Weights of a small sound classifier.
Model: norm batchnorm, activation mish, depths [14], widths [256].
Training: soap at rate 0.0022, 16500 steps.
Data: 78125 training examples, 81.1 epochs.
Rows from block 8, named by matrix and row number. Each number is 500 + 25 x the weight over the matrix's rms, rounded and kept within 0 to 999. All counts start at 0. Numbers have three digits each.
# conv: width-3 conv, dilation 2 (model.blocks.8.conv.weight, 256x256x3), inputs 168-181, a 3 kernel for each
conv.0:491518489522476538521499483538505486536502507505462532503535500505517489479527510519503462552506485537501528438509454489517472
conv.1:527524517506486484468544479495497514530508469511467490511504569488506488505532509504471526514496515512525509509478488513488506
conv.2:488461511507476507497512466514527457547520509489484500527445521418523486480515524552468485498490487488497491442531501545457489
conv.3:441505535526467473505501503521490518510516522534494536431538497495476499547481512462508531520511511456484479470500520502484517
conv.4:479508532491499500501523483548507517507507493500487494481531453548523462533519503498502480512548524513487503515486499539500505
conv.5:542484493492525497525479533497496488489518469490536514518472502506515494476527505501495514510553505528525483503517513510475534
conv.6:461499503508519506462525519466506498473508542490492510522473512514459486505509515513469497510551516500498445445485537472558503
conv.7:494560481486506533521450489496476517506459495513515499463482468517527459557538483491463520504451522492501529512501531481505475
conv.8:507527516477548503489492463494467518540477521502487465513496521475533507519511518491486489474522547521474465502471552512525480
conv.9:520546500516537487512470516485486512499484505505493528588440459483482554518492484479496452524553462531467475506461494524528509
conv.10:507512496489474539469472578492502505522515460470527486507465460549510453529474478520474487472550483536523503472500504544509479
conv.11:506497494484524517483429479487461490467490526467481494534518488496519467505519498472498483497506524500458500464518480491483502
conv.12:482536483515513488497518494519481518505462551473500516521531454467505492454548449469498453529493477436494546536471464468534494
conv.13:463473535477525535532481498482523462506479532486515495487524507523450521468492549497461553487487554480526527460495519491495471
conv.14:501502495498497493491519524518535494548514489515510475503513486467460467513501513505545476500486523523477514505493482532501514
conv.15:509535527514473536475511488521458515485492531515492514513511507522477524505521487502456479461553508501472500507477482500511484
conv.16:495540478512531466486502478477484503508468519471503498483467465460491487488497522495479533499536495477498508518524469513487468
conv.17:520502539502499466531524449515493507494485482496487453496519469506470519525462503494510537465518505502491520487458512486504516
conv.18:493488462501455451476504434498477515490462474500486504505466484454512523529463511501479500503478517479465464474513525535480550
conv.19:556483469485525509491482521476529470492535530531515495554500477495558477539495469524466497511472566506470509503476562552494442
conv.20:505490534538515495489489529499490526486502496495542433469545471518460497451491532521478477473500500459498497486475476531453506
conv.21:517500541495474546498465454483511533489510498519495471488527477502526483457487488499526530498521513476535493469505516477519464
conv.22:526478480493492476530496495500502457444495557497468516503509476501532514495504480485455493512480520484477515506491481505485472
conv.23:523501517522504498519465510494497517449569475469525501470536518501505501469536483490510491528483506530508456528478520483540493
conv.24:490451489473483509526510502502505502487506534499521517530529540520455517491482542485495498535489516526497490529472528506517507
conv.25:469462502494534490483488504482516535528548454513497459474494512471476530490531467473491490492504487509505481495529522517466458
conv.26:544509538514466497525508541474500487495485519466507503503534520478465545489491537524483493460540520475558501518507527487476479
conv.27:491474541495507494502501485476479538500494465496456478501555524511547509554475496469477528473525449514517496517506525468548493
conv.28:524515474531516489487512511511502472492484481525453518486518506478511498554503501542554453477508505481497550518492501505500535
conv.29:518494511446485517467507468509489530502534479492505522494510508477485561535456496460505498480484492556494489497509456456455512
conv.30:531516532461503538508505498486463465496520525477461539490514483491484492519542484446503521489493526477513484502487491513494540
conv.31:503469487539498467483490508520501517511518471440509460523501512490478508512506522521521502473488516466475516473514509528514486
conv.32:527476506535457511496513495496507505506503480509524503533500476451540496460476528461494481464500523525483484471511508487488477
conv.33:457527511501523498443487545512473492487469514502536481500484500493474446483475507467521550493499521450475443521463499531525511
conv.34:508530489459463485484497484555520499501502535505493462498504507483487507511459500489475504478495515461503504534488504495478505
conv.35:507544496474506466465499471543501464496510442473526521493481498581492494490547520499501518514548524510518516495490565501495530
conv.36:538491484515512472475497523538492525533514496532467517474478477556486471452512491505529486539484490450504512517464553537497480
conv.37:537498462530542500508489506454488558511502494507485509483501507498517469507514487520491488458495516506489487511523465515515485
conv.38:533512504535467463453502533522489459482550510464508513497517494521505518551461524470494552486490479535533484520555471475482506
conv.39:494505486461507507485486495496442493478491462490499503513523528489455532532512506483514491503495500458516532496499538505510516
conv.40:486497500502519505535482518541444504520496510530508489486484520520528484499482511491477485519503504493506470479489520490497500
conv.41:501484457486494527478497537517469540515504549518496510498442541474487512439515499529503483468507494488510529504504482472537492
conv.42:506468487478477514541500472541515489506524461497519471513527482499485501560474521466451542538506476468531484446520484488488502
conv.43:507506517467532541481524469524505513480487511473514483490481477490487466510506468478518507532501490553508515496544463528499474
conv.44:486510495502504475510466468494468522482509497505528470485492485465536490538514471486514467479526516563501489512490537476503515
conv.45:457492494490477493514468514515511498453520526516484493465501472483475493506504500473525525507494482503538511478474517447519513
conv.46:504478483489483500497455511494529437494509484520445499471490518472440476508471475486483532523492517544484469480489514479472476
conv.47:541488501514506479485500545467533539450490480530488516506469550504530550505524493469464498487531455528497536465512518478524472
conv.48:534483498499492463456484483480501481526516459469480499557522477485445499489501475539523489475500536488501538493450504497470511
conv.49:488471485505514508461502511496487500479509494438501486495506437513458491517483492453485521469529500491499509498500504512503481
conv.50:491492492449520433507490461496509498472470497510547464491496536528537494485483534517467492524480556536532531492500521532504500
conv.51:485524432526500535483520520559462445477491521438474501500518517535523528515538510513503469492459436473514501535538498536493494
conv.52:533496492492465509556539536466495523451504487491507557528485504540521530523469485489509512529445495519447531494514554473525499
conv.53:481496488516464511520469503460477499463493507499541543490471523516466493540469530486534487494481503466529477495486535525524467
conv.54:498541469516479460518459506507504500547472527505532473523504515483532486520461522494467498460496498487465514505536462508502455
conv.55:497511501496547495474548505524529495511459446501550469501475508491500487501524475479527489503512475500487581518519515527487495
conv.56:501454479523454465455491522557473476453525460507511487469479478512504523479492473483533488518510524508511457511456470514495485
conv.57:522473545475493507542481466480531477500511500482471469471483499449519508511483519500493545505522486496467489523485491523512491
conv.58:563535537477511500475507483499491507505523503484548486488540515530485493478490477462481533467525530507477453497500464480527520
conv.59:521506522535550478459549476491477497512502474525490461535496493514505489502497496529497521474518481495532508473525554522493537
conv.60:502512470502518464479488532497475467495513473490493515488493509470461518494474478512545484554464510515490459512458522548538470
conv.61:520492504499479526525507473525493520507530465520492532522480522490498480498503485550425562502497499490517503524442530502513548
conv.62:474523534473524513495469534487492514539493526498508474492485542427489479502452483510483496468493519515495500543510430527493469
conv.63:513520487449500433513509525510487500499529509493488551510486484449478480541491450466522499483484523495476485520458514488471503
conv.64:503472542491522496506496516505525532499457510480495485523500451484512524487519467509489511500506467508511540507429463446512520
conv.65:484475505492492528558480514502499512474494485467489508432570512530511534520508513507507499485490522524514468496491519492524504
conv.66:503513514526514487495515483474506533452513509506537526494448499485510514486501554473506515483549514505438540470482480520522483
conv.67:497479503503493484470491505536462469487471508533523485525460479496518525499515499516492501511465512497508526506493454452498524
conv.68:528517507518511486485475500494451477503513490486500487545506515502430488482496498455560473498478550504535489477488478477560467
conv.69:497500483465465470543483533493490502499496491473496499502511492439488496466493500473521452542477504537507496508528510455506539
conv.70:522444557511479494465494527454511494462464519507485464481481510490452565523546467498450491497496466519507510495492478514526409
conv.71:502507513532524528528485476514531496461502536505523517493504540452527520512534544532511506531464520503530520487523538547499480
conv.72:514498509534506471474488428523481518492507483493509496502492483491504531540496515493525504520488513551453488498502502505486476
conv.73:512519485533476478537467494510496482497469522516552487446474488520516469510501478476556493483498457538505460464557482514503499
conv.74:493528506497527506465498486501455503530484509517487518523533514469553495513508505487536483540500505557504471520515524456494528
conv.75:484482473462503513513496546517499495497509517505539524522476524551518467453488499491509485549498524528501487519460531479532497
conv.76:476500517527511472567510482475551476559474490501512494512471547522463526542516511536472481482519488518544487483480503540453523
conv.77:493524500487452458511445478516515510459501468531437509478497525511471502468517455450506573456517505507508460481480504471491481
conv.78:486501493521501528555519529462491511453528502519499461471514474489470512562531488524478502482469514531514525471539461509512474
conv.79:508462512532496495480490497474459483482513553487501551449523563523499539489514524535492437485539503506536491495523521502534473
conv.80:463510448480491476477504498461489519551518486451485503477530518532458472504475520486484519459517494524511516508534522486478495
conv.81:465501478506471502510479519498502496505527495487536494523485485509509560520509515488473500477506494503481493517471524471524493
conv.82:507504515487508480495462562519461507517489517521510511533464496469477493487502520511483538456470475466477503501467461526516462
conv.83:523528533460480489540519521478542486532496496464489507519486521471491498481524461513452512530465546538570482511445512525513519
conv.84:513555490497521465476498500550438497484496484467548506510515512507443489480491527480484502499488449532455539490527497502501486
conv.85:495543501482490459448495513477494520508509499450496520530526480473472436492473499483487499497511468494523507494462534480426525
conv.86:510481472508489491485518505505495525524467527455479481513486520519461508478488522533498462472495478484483561499488553460505504
conv.87:516496498472536456473486513520498505482499456516503522480522515427510496471496491505508499449487545482512536503505479507502525
conv.88:504504506520517500528489491507486519531475528514475524509512477482508474517470511504481500476492481519536447474471520522505498
conv.89:512487521487534511525511460486545480501493497501463484453558512544484511554473459546456475488494464495502519474503474492490498
conv.90:547454499515493514482529508481495519488481550549518504475515516474506483479493471504469522481508534513527490488500507482515514
conv.91:519512442519521491459497520488520476477484514507528471499465510529517496530544448482509521507506439516496521486496523525531445
conv.92:477519489529527494506480524427509533429508537470489492471496491498488516506514476500497499519490509495457516487506474503511481
conv.93:469470514468546507486489491540506545493480508510470493495510488522476478581576472508501464541457496458506540514503441494501477
conv.94:513516503516505461473530510461507514460508513491515499549470487491540540481515494452548478500540493504537517503502504511468504
conv.95:513515471528488523526491488480484524516511498505481470523464498531477466492521505522521521520494479531537509553492467504533472
conv.96:496522506534459490480517481516538460510490508484502507512493501467479469467519531525489519504476550484512494477498480478493513
conv.97:470493495517520488524494539526511513525504510507482508468506494451503464512469473476506523520477499523480474481527448492525495
conv.98:522492500495514487549461519515504512500456454494484459498504533501435497491480505503465527481534474505499500474527506490496486
conv.99:493515495531472500511512511487523502486518488517499503511472489512478505485457527506492448484489492485505469513500512451457467
conv.100:453513464499518490519533540504492508490492479469551494483509507466483483488526492479500499467517476496536497460445457492518521
conv.101:453482480496548516496503502492474516524460510513485471522481512511495523488520474479507513517489503503514480523519468508456510
conv.102:509488467470510562511462500449540514529499529502469509505516487451489504556532474524461491479540494489480523523493522475500507
conv.103:484576478482500488527499536452484508496486524480498469567512461485514478490513468526524487457498548449495562489505533484500467
conv.104:507485511487515495468515478539490476497490539472499504536492503482505520463507519491525509502475530473484497515486458484472512
conv.105:485491504494500561485501508492475540490547485496491515505482524463503474476498484496477478511489530500477490524508523560518439
conv.106:489507468501505509508518517507516494516548493510466516539495488506535513441490488531521534495532568494501514482523508552502474
conv.107:496500499454510524520521536533559515456518475493460481429502546480480534481484500511481517564526462508526481537521437477497502
conv.108:521491467473453530519477517494513509504475465481494478540472519476481495477553516464505487524452501544489498524511502513500472
conv.109:534512499539439492449545529522503504472485517514445504553474545533482489462502467484523488543478473447571484484473526516518507
conv.110:467510530518499505535544417534499484525526481510489478549492502527562497483456483512508539493537478530500477506494517517557469
conv.111:497473514532474493461532448531476466502500490495528507488519473501517505469488516452509505551493504490502496512512514479482477
conv.112:526500495510476514460502478485497467506445530485511535511504510540488496491497478511493517513508525539523500511540492517486555
conv.113:529484470472522510488503487472524501485521516528508511520520495489515489477520478512505447498495501513531478538515460457527500
conv.114:445496542486500537519489482514516453510501535503513542512444538490467549515479445490511475478489480514485497504507496558535473
conv.115:509467516456475472507524531495482509480534513549525493490480506482522492510501510498496534492519477506512459487521523508511531
conv.116:532535491520487475481523499549453461521480488474503473517476480515567480456446522480495505518537546538517497477506525499485529
conv.117:478491494489490484525457519539463505500485477481530492564542522505483537467473507501504485502515501524557503513489503486509499
conv.118:509473469494507507497491503544475471526509458519509505502505508495456536481510541502502456468508458528493537498481491516524495
conv.119:471480548492523473481544462542476494506519512489544450517498512517501481457502477502532482558517505471500494503551491549518476
conv.120:482505478513463479504495514474457485500526513537481455478453513517460467501508495511521448454500475509508475504500458517454487
conv.121:458516524487525525495494491489479469494511505518472466546528499498451502482488465495495502534495496515498454462499518498486499
conv.122:542502442513495501518522482514464487531538467485499474529555490469447501495551498479490482499485501462526529479506491476469518
conv.123:507498489521507538485492533548498464492494499517472503534488491427453504512476465482509502508487543480487488515482499499462504
conv.124:485488547556514505484478497500498520494483504546514494537466526489479503466489510492503531485539464481485532457507527489492485
conv.125:518527529465489487485477488497517470516535531474484496533507496514515523502488470504538506472521526475486509503471447519552520
conv.126:545450488553482467467482531519514461543500507503510502526503514462534482485481501504470488502511469485509493478469526486503513
conv.127:519487512489519495525524523528484469489490529490492505505527500461482508499460512485512486493496511534546452459461485506517582
conv.128:508433507520525532488464548469478528499540475506494513516471524497478494500484472477541492513466485474458533481521516491484534
conv.129:488494489482510520506515528471493489476529492482500496508508524472470449507475502542479538500496511482482544496513492486513501
conv.130:504503524471518453481517538537505502512530504529507458493468497533484497488448546468447506480466487463529510491468512505488523
conv.131:493526523519489455519488492515498499495490516466494546506481482492472520528515481524506511565456516465475515547547524514492512
conv.132:464509509530476485492506474500499499513442484506511514496536489530524533514497417532500474504486477506446490494487484527474483
conv.133:512496496503512491492495495454503517504514521521510489503547492494518477490457493512482509522499466520497474460441483474515500
conv.134:509505527498497461494498519465524514502490480495503496479545508552519501487508488496554450502503501520480527551476476484516505
conv.135:491463502497497505511517499514541484513519477495518517523445533517506497508498547465529515524494539504507529480537520513520489
conv.136:490493492486523531488491528514482514495504499486513490496505478464509472528460502483531523548500494510465498497475501517472527
conv.137:485537505506523512475538511531513463467510514542490522493497517493487481516512554527489517497512480482518523518476508470523501
conv.138:445533469517506481514501522490522488477481482472545486505497508499491512488464476479539508520448552488502490500498524505494547
conv.139:461490510519525502554481458546483518502474491498500547473514498496521522522502472484463496544471485525517531565490470493561477
conv.140:565514490495496487464550522507454517525518484514482525561464455527491464491478495488503520522520469499538459490465506515491498
conv.141:490503478522521464505479515531518507501487515526505499513482452501490514525539493496500505513523515541516530454475458512472501
conv.142:491500471567479490466491526482503485511498505573519516535510495454493513489507509498469536568473550503529470523474532473492495
conv.143:493496505535509512538488478494533493499521463546509538480502524510568496529472567474515477507505485456482516506451503529526475
conv.144:505471442474473461497493498520503483518510495549498491524501495479515498529475551531441478511499516522453520535488463488474465
conv.145:479539513525493508465455482448531502498535456506511519486491502510451493483519503516544518513515507524478497513544524478467526
conv.146:509500476471486502486539484492517496480541517459536513518524494473535529522484488505478493501504499469460554509468537513479454
conv.147:514442510507488504496546557478488478534483510501499524552466543452460510530518527502517502471489447446518483509540501468502524
conv.148:517529472496479487494548534481520499483501468471527458490526515491516485505473496459494488444492503487495522494484482496515490
conv.149:526493503453470485547485494509471516508518500514494504506493516494525495510547476538495465508512511473486511500520503492487465
conv.150:473500508507487517516528511517510502504532467472504522523510505495518497486486537570475483476494540521468498520505477527508507
conv.151:497522473478540533489454571476517499548490526508506502484483515472471516486483526520511532498530517486493490454473538490491495
conv.152:482485465525486458470504492513506503500486483500529452482484489463457552524482445527483523518493502465512496492497479518478536
conv.153:477514508490494494501553520506476492518556482469511458513510580493488489480484498515482518503515520499490536523475490514503507
conv.154:534459509551520522488498478496506471510528472498483447509483481479503450496503493493488472492531528537457510508481506482505482
conv.155:462509497512524510539482506490499492512479513487541529464495543496456492501504539458485527506526511501496499518457523472502494
conv.156:499445467527521536557502509487521516480498462530496462531467506454534512526503540458477490500515494540499485508471534455461491
conv.157:541491487510457520503507515496471498502487521489507507504473492512494492502493519502532517482492520507484512482488487526484477
conv.158:482503492483496531524514494514541467512488495505497488497490476529533427479533516514527469502558496457482483454475510517542496
conv.159:485492540527464462485475544496533528441525520514499493457527486500510509482476526499540477560471497524493515496493527469465472
conv.160:516479456483511497497479532542501512477504479538510485537480511473494509529532511483482572482462497499514496533500508548551458
conv.161:527486517535504478514500472488505522449502494483462549528446523519461506510470508482507535492484509516494481471500471517456526
conv.162:470462507518496540459511499470492508482514506474529528486492539475481533463524484466496533501488534486533439506472516518461492
conv.163:508474462508498486527503519491530478498534474498542537488511469437518459525531502466500482508504509467540549500522496507499510
conv.164:483533504524471499464530526518474501497470521471477490500559501490535488502532519534498510440503540498501469530480493483491499
conv.165:489528478508490496497489498512558506532493495519481465547499477530497487499458483506511487485487520498463480481521497524454535
conv.166:469544493514499505508472506534530504502455531462475501442496531521512529489471517493517552510507499534476480499535497541505517
conv.167:502548508486515490509536516468512520465497565473503554479516515513484535551474480478546499544507485495523524538549504539481485
conv.168:526507451508527501509497500532461462554475477515519513529518507491464504506489536488488500448538503506468538486556482507508463
conv.169:491510479487483492501539557483472521520522475502494538473483517474528460485453531494524476503498540508526481482506478526506467
conv.170:479499473457487492480513490497498509494490487473521503513532502530477463499463505493510491498514486495556528502462515508504462
conv.171:542511552518522517483503523486518486490499548511493471542496500482517497504553502510476529475516484478536515492507524499481518
conv.172:525477534499492467498472554512511461506504508490414470542488478438529517538523483484459510495508463538498479475525504455487481
conv.173:472494541529475511524484509448479518493515509555495487453493513479521486504478533496497510535493519488482501501509461480482549
conv.174:480446501491539522538488531532482529471515452469511498475538513483542479541494460515457519505519469510545503505465513536563529
conv.175:474521505494515529517507439522526475493513502449457548504485487504488521476560475523501491490478502513524518486503517500531494
conv.176:518502483511547529499500490461523490502472464545523494485492499490441458524479538476485512510500520548501518506540526447508498
conv.177:520491489494510532496527566475485484459530518505503493494483491500529554543470481525535504538500487460521478518489508480512481
conv.178:462511511492502485533500477492501510448508542462506514461526495511524470469470511517515473529511510523494482508493504477504473
conv.179:492474480514487448473485504450509512502460517479507477466512512500498517478546498474484529490508513522472475476476496433516500
conv.180:501483523520502476510481500516518477507485500477498482478565502469445494550486498546466491500530482481512510499499492469483494
conv.181:529499472508446480544571502488481486526508480482564516465546521472495469517479509516512461467491491467501536533522508458551479
conv.182:465509456491463472494539516500494528480471490488506537492478484471465516518501525463486528517533476508485535537463519541494500
conv.183:510519497495497507538477481477516463497493515497518498446547477537496542495506498469503495522546424545461474516535535498524504
conv.184:499473529503461520558502484493507540546506484577475523465459536468475475514511494467549478507537447461524494498524491513484523
conv.185:490499515492482486493538506550469435503482527504529494466484557501465552535499468493480459484523512478495497487529531468466533
conv.186:473514490484499480551499509493504541483483478546542487487472526511486506492478502466478512484519490498513537499499525542499433
conv.187:450497526515525508513508402482499464541510518502506512508542483516483509510458502511507539487494480506530446482522468502522502
conv.188:510468488499508524522488455484486533456501493533482533491515507507484453488531504476491511543539552492470506503522456553468474
conv.189:489553509489502529526506512499471468502452479458530545444547458453550510484489531492525498479483490535529542519486459496510469
conv.190:510481464544495478489479522492489521494501494432546523484476512509544511544501505462490510477503573494490491520486479460502518
conv.191:495498487503520511462454509511518465479467496512472503510523486523509505501516502515501520449509496522531499459536518494494532
conv.192:483512511499472509555480500490525501526483500475523493538520496504490521525512502480539548483474491558469500531512491471505492
conv.193:505473458512493491434517508556485528506503479511511514489468553535487521514479462500505454502492562524479501513479520505479508
conv.194:517501482524489529540484497524492517495505537469497523490503516487472501466525499523532505480495488492525496422491503474489502
conv.195:486508481490465510540491523505482511563485556506499532449570498517508513528552510524495487482546490471460521492493504510455471
conv.196:514506480515479501469506470490498486477524491508461496523516495512490503479498508482463493526486445466496533524516510468523516
conv.197:501521465488476495501448467474513493505531487463495484492491517492523499466520539505486496514514472544477478479514488512529504
conv.198:489491493516548485499502488551465485528483474472485502469491524542435477459471505501493524495506513518492541521526519493474483
conv.199:522499505471502518539511444523514502466494485524508496481504495522519518506526470503506488473482494458506512500491548507486495
conv.200:477560448494504495464506489467486524469527491471486486487535496525440479496486525478479475510468457517484492457533500480513524
conv.201:571471542537506503514480486509450514446485488451489492514492518494489502504544534462533459470538480493503524507507494505517519
conv.202:516454459501497496528519465528517448486517482487500481502484516421498551488511501507521471516469531498529513509510464531512467
conv.203:461497509464547533509475550553527488443478511429529477517508484494459491503513513517466525501519505490503492484503481488496474
conv.204:529478524470480497531515488519498473504490502513545475475462483518526451500483446452515493524497506498536520484474468531485460
conv.205:466481458516547515519520461533488507531494471476505505535480493494497485490486483512481505488482492477501505484510523507524493
conv.206:505560513477496508525502511499472527471514524464507536531533465450495565509500482569454503498474510479519499529527499521488472
conv.207:526531508504535549496518482530507525498516491482473473460491471480499513458518491453505493507455516513490500467506535475517495
conv.208:481543506477521506464481459487521463489551489515466517539513515549482519545512494522512506552524515482468497534516467421512513
conv.209:527510530483511508544477482535457511474518496517509501504496499479487511517482479510432516529477508521498473507459478515543462
conv.210:471536513467531436554542524518535495537492492526459519480531437473509541560588461462509537468518529473511501537474515496490510
conv.211:494505493511508501516528485466510511489478524531502509492486508471469502497498495488512465479462465474521525498493497520459511
conv.212:532475493467516520514499474549475490502510490498487494543498507444468513499480507543498490483493549526519509500524478543475500
conv.213:514468453509477486484520478488492488519478474473515494457513527520477487471519478517519489494493500492477508550496478514482470
conv.214:463477412549485487490478489515523518526462508498462506516521501521459505478497512490491512503516538526503543509548506440554467
conv.215:534534498473524490453527501494523536491481499515505465476519481436514500513524492557481511524449502483488485520497460470527537
conv.216:505469515494533533520490486476501540473509515499483500543520494522486463506517567477478453477515513467502515486500509541518494
conv.217:461460527516506496506514472482517513490532480508482498479512491482562399535489461489451484526513529527519495484444506537492412
conv.218:531492552524515534536475493515468491477491517492508507500519476523544519504477478485435484477474463490507478482458472507497483
conv.219:481439540503518562509545490490498490501502468543510515537441515486524518467502487541442553450536519502482503507534476471541480
conv.220:497493512517466506492503511488493542519480500483476495458518538462493482471503467505517532481526503469480508499500481452522525
conv.221:471494522509503485441542531475488501516507463495527524461513516501501535536513504500511564521509460460491475460485547473533485
conv.222:475467484519528505481481477549469507491511496508509488470517506505496531476475528501509479538485501514518512475535523453527558
conv.223:486487510518465501492463493476529462464479499483490496469513493530486461472495489443524480517502498536510503479528497517498503
conv.224:467524467546490537476492512503479551506498497550497491474522468473541535444502436503508513475513522493487505513522456508508456
conv.225:537522536552537498544458498558535480471510495487475489556527434481519539451525547496491458488485518479481542498518503479484473
conv.226:488473497487517477457489503507482507534526461487502537490502533484473499504486498520474501478475507475525519468526464531467468
conv.227:501473464494501471484524499527491507477476494501471458529513516474514441467484491514490479498469478524477525545503497501507484
conv.228:521512526533494476501447496458511456474514517508501523485491496493475513487482514506454501504499513514511461478493486487477468
conv.229:524468499490504480459489482472483464464503469504491498438521545458507521510502467493463495529506520551520514499491487523500513
conv.230:444511479494479500483484497455507526454500503483501520505465539507497514487528497519479480496484526461482534533495527513469500
conv.231:525495488480494472469523477531475506473508520489514541462517524507486505505499479509515500468485508484512494510526493488525520
conv.232:497537507502496519540465508533526491544515529465493503487525502462489471474464480506478473519503446501541510467484492470484564
conv.233:524488512530487523503515497493477513533501519512518547487538471500454515485491507489506470501494500520545493472513504525525462
conv.234:463507502511497495478508490502495500514491488512495520499499477472531489484502531486534449491519535492478516478488516509518486
conv.235:490508529468555500466485486536499515500540494498514469495499478521445505536511490468549481455497478490486495516496509558442476
conv.236:491520506483461533492509482520491517473482469480511442526475483506513522484464497572524484509485494453522526506501481475505544
conv.237:487518476441477527504479528529525501490487466483515431511517471482502463470493479485512491462537451475493502504477443527470564
conv.238:477482520519505510504505516499494533502489499529477510487497456502487533499498516488496534490470505481490521522498499520477489
conv.239:476508489506516498495446513495452519506470534497501504511536450511463448491500518440536491530502517503479486491508502502500504
conv.240:502465447519574523507510510480549512555519486478494453489505543445467462494462537487484492537489501553444513527484522472471518
conv.241:532506527470506513484465487500542462477499469475532524508518488497464469479512498493505537471519523501454492468467472535486502
conv.242:494495504461503491481493514495507475547481523511518514536511509520484439433554484538462518480493501530522515475550476523549529
conv.243:554525518511504499536487490467518494485489478504528502477489510527486519465509477536490493502498480474476568485492513469500497
conv.244:505490476533492482537502467502516539479488542486500494514489489495502497483541451531487488474544446506493476499434516477472553
conv.245:525524516494525481531474502505486498451506524469493532513540475501505500443495530540494482495464549543500487486501507481534503
conv.246:522489485528506498465511457491515526513491468464468561510506521464486480492492499518511462495468468525530497469491471504488497
conv.247:499505468462486507525501491467513534495488490497521510486498476459489433473491503520473496542444499462506518503498529525524515
conv.248:516481473510546442481499489461516497510491453480477480538480506453531488451518482513541514483501513490474480526485514461535465
conv.249:452488545489529476474450490516464516484484528539485507477515489475438506453493526494514488522514471504515475463515488477489565
conv.250:481514509476479503509505476449567489518492537540535466522471458485523448518482515540496529536503444505525507525513496528497485
conv.251:498495471531523490475522526499464497556491508509487526439552499493484493498500481527487485480501497499519525512473529514466513
conv.252:509504525520489486503513551492477517530523464483516517481489508468486521510471492469519497491525461534485490501521541499522500
conv.253:522552450463514500531491508507494489456494523513497491474512502533453512469484518519519476484504482481460466460515480513524500
conv.254:481508472478497489481561461475501518506462525502494485468537462484488517478510539509510461534535512556532507533550492457497458
conv.255:493504494502527484541501516448523500491488465518490496478523499492458512514511498511483548518525491526490463484470480474519493